python train.py --arch="resnet" --model="image classifier" --dataset="simulated stained blood smears" --train_examples=97500 --image_size=32 --crop_scale_min=1 --horizontal_flip=true --targets=["large cell", "small cells"] --num_classes=[7, 7] --norm="groupnorm" --activation="silu" --weight_standardization=false --depths=[2, 5, 5] --kernel_size=3 --stem="single" --avg_pool_shortcut=true --widths=[80, 112, 176] --label_smoothing=0.1 --loss="cross_entropy" --init="xavier_uniform" --residual_init="zero_last" --optimizer="soap" --beta2=0.95 --lr=0.0015 --beta1=0.95 --shampoo_beta=0.95 --eps=1e-08 --precondition_frequency=25 --max_precond_dim=1536 --merge_dims=true --one_sided=false --adamw_lr_other_params=0.0013 --grad_clip=3.0 --adaptive_grad_clip=0.1 --gradient_noise=0.3 --steps=5000 --batch_size=256 --epochs=13.1 --lr_schedule="wsd" --decay_fraction=0.3 --final_lr_fraction=0.01 --warmup_steps=250 --weight_decay=0.4 --adamw_weight_decay_other_params=0
Rows from block 3 of a small image classifier, named by matrix and row number. Rows with one number belong to one channel. Each number is 500 + 50 x the weight over its row's rms, rounded and kept within 0 to 999. All counts start at 0. Numbers have three digits each.
After each channel's rows are labels from the 100 images, of 14848, where the channel reaches its highest value: "patch colour" is the nearest of a few named colours to the mean colour under the peak. Only what is clearly more common there than usual is listed. The data: simulated stained blood smears.
# convs0: first 3x3 conv (model.blocks.3.convs.0.weight, 112x112x3x3, each kernel summed), inputs 0-111
# convs1: second 3x3 conv (model.blocks.3.convs.1.weight, 112x112x3x3, transposed, each kernel summed), outputs 0-111

convs0.72:586605496468550510487365462426550497492495513565436432503556523382519477505561509464509476469533534475413521469501564486493437475428495447594513514435500547508557461524451503522493558416504426437586480498497568546453531411452401520530477442552496464550532522511473505499408554519432533561520522463521519379462440452533445584482553420489
convs1.72:508511503481513448505468440543541461517463471446404425477518468448552473517510489480489443466519488509521517522483620477473366501534403401414523496426486576534540504433461565456523409537486548605467476542513526500496579423578479512451440466540486455484580508435544503471517467559485501454462527448422479508566532441389428529636543564475
patch colour: grey

convs0.50:516485566508556470459469557478574575483530470506416514412552523560476505438449467471470506510581437528470522580473465580371631442494462466637502463505412486540514568503496511493524508570550421478479514482503529573418506410492456556537463483516493543471517531446519478482554515473513561420488571495515471580462616448388449488462503524447
convs1.50:482437440547433546482470464471478442539425483496520481449531497516409432499627529465528534427463551393467468486486474510456576496550462417395524531546600498495543495576471502530535508483487570480512457504467445430496449456584547522486526481472531574489542481549416579500424539496468472525464471536643468440594435561572458532448531421550
patch colour: pink

convs0.110:461495540529416582528507493535496603496558564549499493573468523476548493502556462426519556477539464597446503559577448432496427598453589510457431565491529501561431433541531409518378494536466430503489607461539484419498459534535477484513488509476550488466479560534540523538530585534503587558538499536447623469483565565435479496555521490542
convs1.110:508441509464548482456461501559443524482382471428491441489532440449401464498510568500472517477495505480550526567525489442496494665453518492520485458541403508555506503533511423444504478529388499462465436388508459561511554520450490583474499451495463523456409547728528528502571466480470511479525532487504485551535468483491457511537538477515
patch colour: purple

convs0.26:499559475464516495566537533630503563394513452428501447526477556498582502502482463553577613501541371489462546547510513502485459517449473451460540551568565606542535388535519475489497502478451497503514530495423527474440441462445478486496618560512550535532458452522447580521424503467495523591511538520548545437441538416555507514545598532481
convs1.26:482456562508491484485457474520445461524517421568453492531399525574412500395455499496535537526476505492454410435483508506503543529432538500454481461461487517548501449491528434561526436470567555416472482553493491539542487339367546541498508426554622578554555446489588477514409508453444482453452512512447454488475453453511446517449584551504
patch colour: pink

convs0.76:504477469426442570505561437486440517492525461500526462425483550475536497522506571501452527509425507418462458584584567473569499490456411521433479538486565538492509554462550508560493517445492431487458408510453456506462483490447486472526431566395537465511550404542513576548564475573384603557550567459479423430470515453562519588545426454525
convs1.76:495513523570514490471464524590443462597601453462463511674573515515466421410537443453492550519519463446379456458466477477558497522517392504474592454530499477555514458536532534524491548478403454591562543513516516494518485464476522483481510577511549434538501452395450568526490475532550536568472468422437543444467580484473498508496487425515
patch colour: pink

convs0.42:468449510523519445460436482461560430530440541492464563564426568425495537492463499436454487463514502519414478534569629517476427459553483577554510529539570487519549577505455486522492501522535428450497426583573581483527458506552525457485474516561442492475608537378543459577534525524577463600438491421569586511477493524476472539458547440446
convs1.42:453560495624567471509428479522562556418542475438535444433419548459490466464494557469444482441429449489593578564519605518471510551506508474488515505498473483468510512477473473476513485466536428466481449495538501575496500574579477529492426542442381400382512489355488464551496471509547507530511440554611477504558450503503520446570523507457
patch colour: purple; grey

convs0.86:518435688529483500403503488628532570486501483492532549476458517509487528474488510456509441512462587511477530534538510490609569570479490488486505527601514506497446473571482456518451449541537508515485584489644460510434481499505468609529490608501566520513487432552428497528452535561474564467526471621524570520530524513489488494398487484498
convs1.86:466446575472413512501467518510492559482472476519555399470527512441524486482435551486515538542456520460494505542573544499596554541514457473537519481553471490522494463363563435517464458442474513447585403484524583479496416612426568476528480505554452472440515517600473489578511551517554542540515489555524423427588567599554385470482509544509
patch colour: purple

convs0.31:512533492478561572514489529540545521493487579567455563559482620421447515527512577484385455538452562464529505464522482465492500449517457497600627455494472542383495549491488416447440556512480491405523522430478454472412485496508557510466548599536524496542531564535431426512466506489424512517595516461514521461424463501384499442572535469508
convs1.31:523414387517634582476490513441531382535447519417465496438564396476557485580481532495522455558505445494551503578454469509477474465464544525478600443457479454469516607562459596444437506503561504562496477574513469508503506559586510517466627451536506476484590547547451548528432578457490490475480464517545521489482486503508476430493542528501
patch colour: grey

convs0.15:487540466498555474575433588547469486489465499507453522517400468512458571563475535528469418525498459481507593505451548548519445454567535502575611402482362468440570456458511471467448480479504409484425470539531477479422479441521551527482462534513456472489550552387555413466525504465616510548555496555494484567530552472498599534515491502588
convs1.15:555462390543589551488465427552537482455555587500566480452421405458525561443441507477511618481477471492474495429495514497505470547531460531483473475510528477502570510422462519465471624475565488469549493491465601450586500518466594525582539428467532567657511514538490464500462492439527460594521515560525526431443501455505496540550548527547
patch colour: pink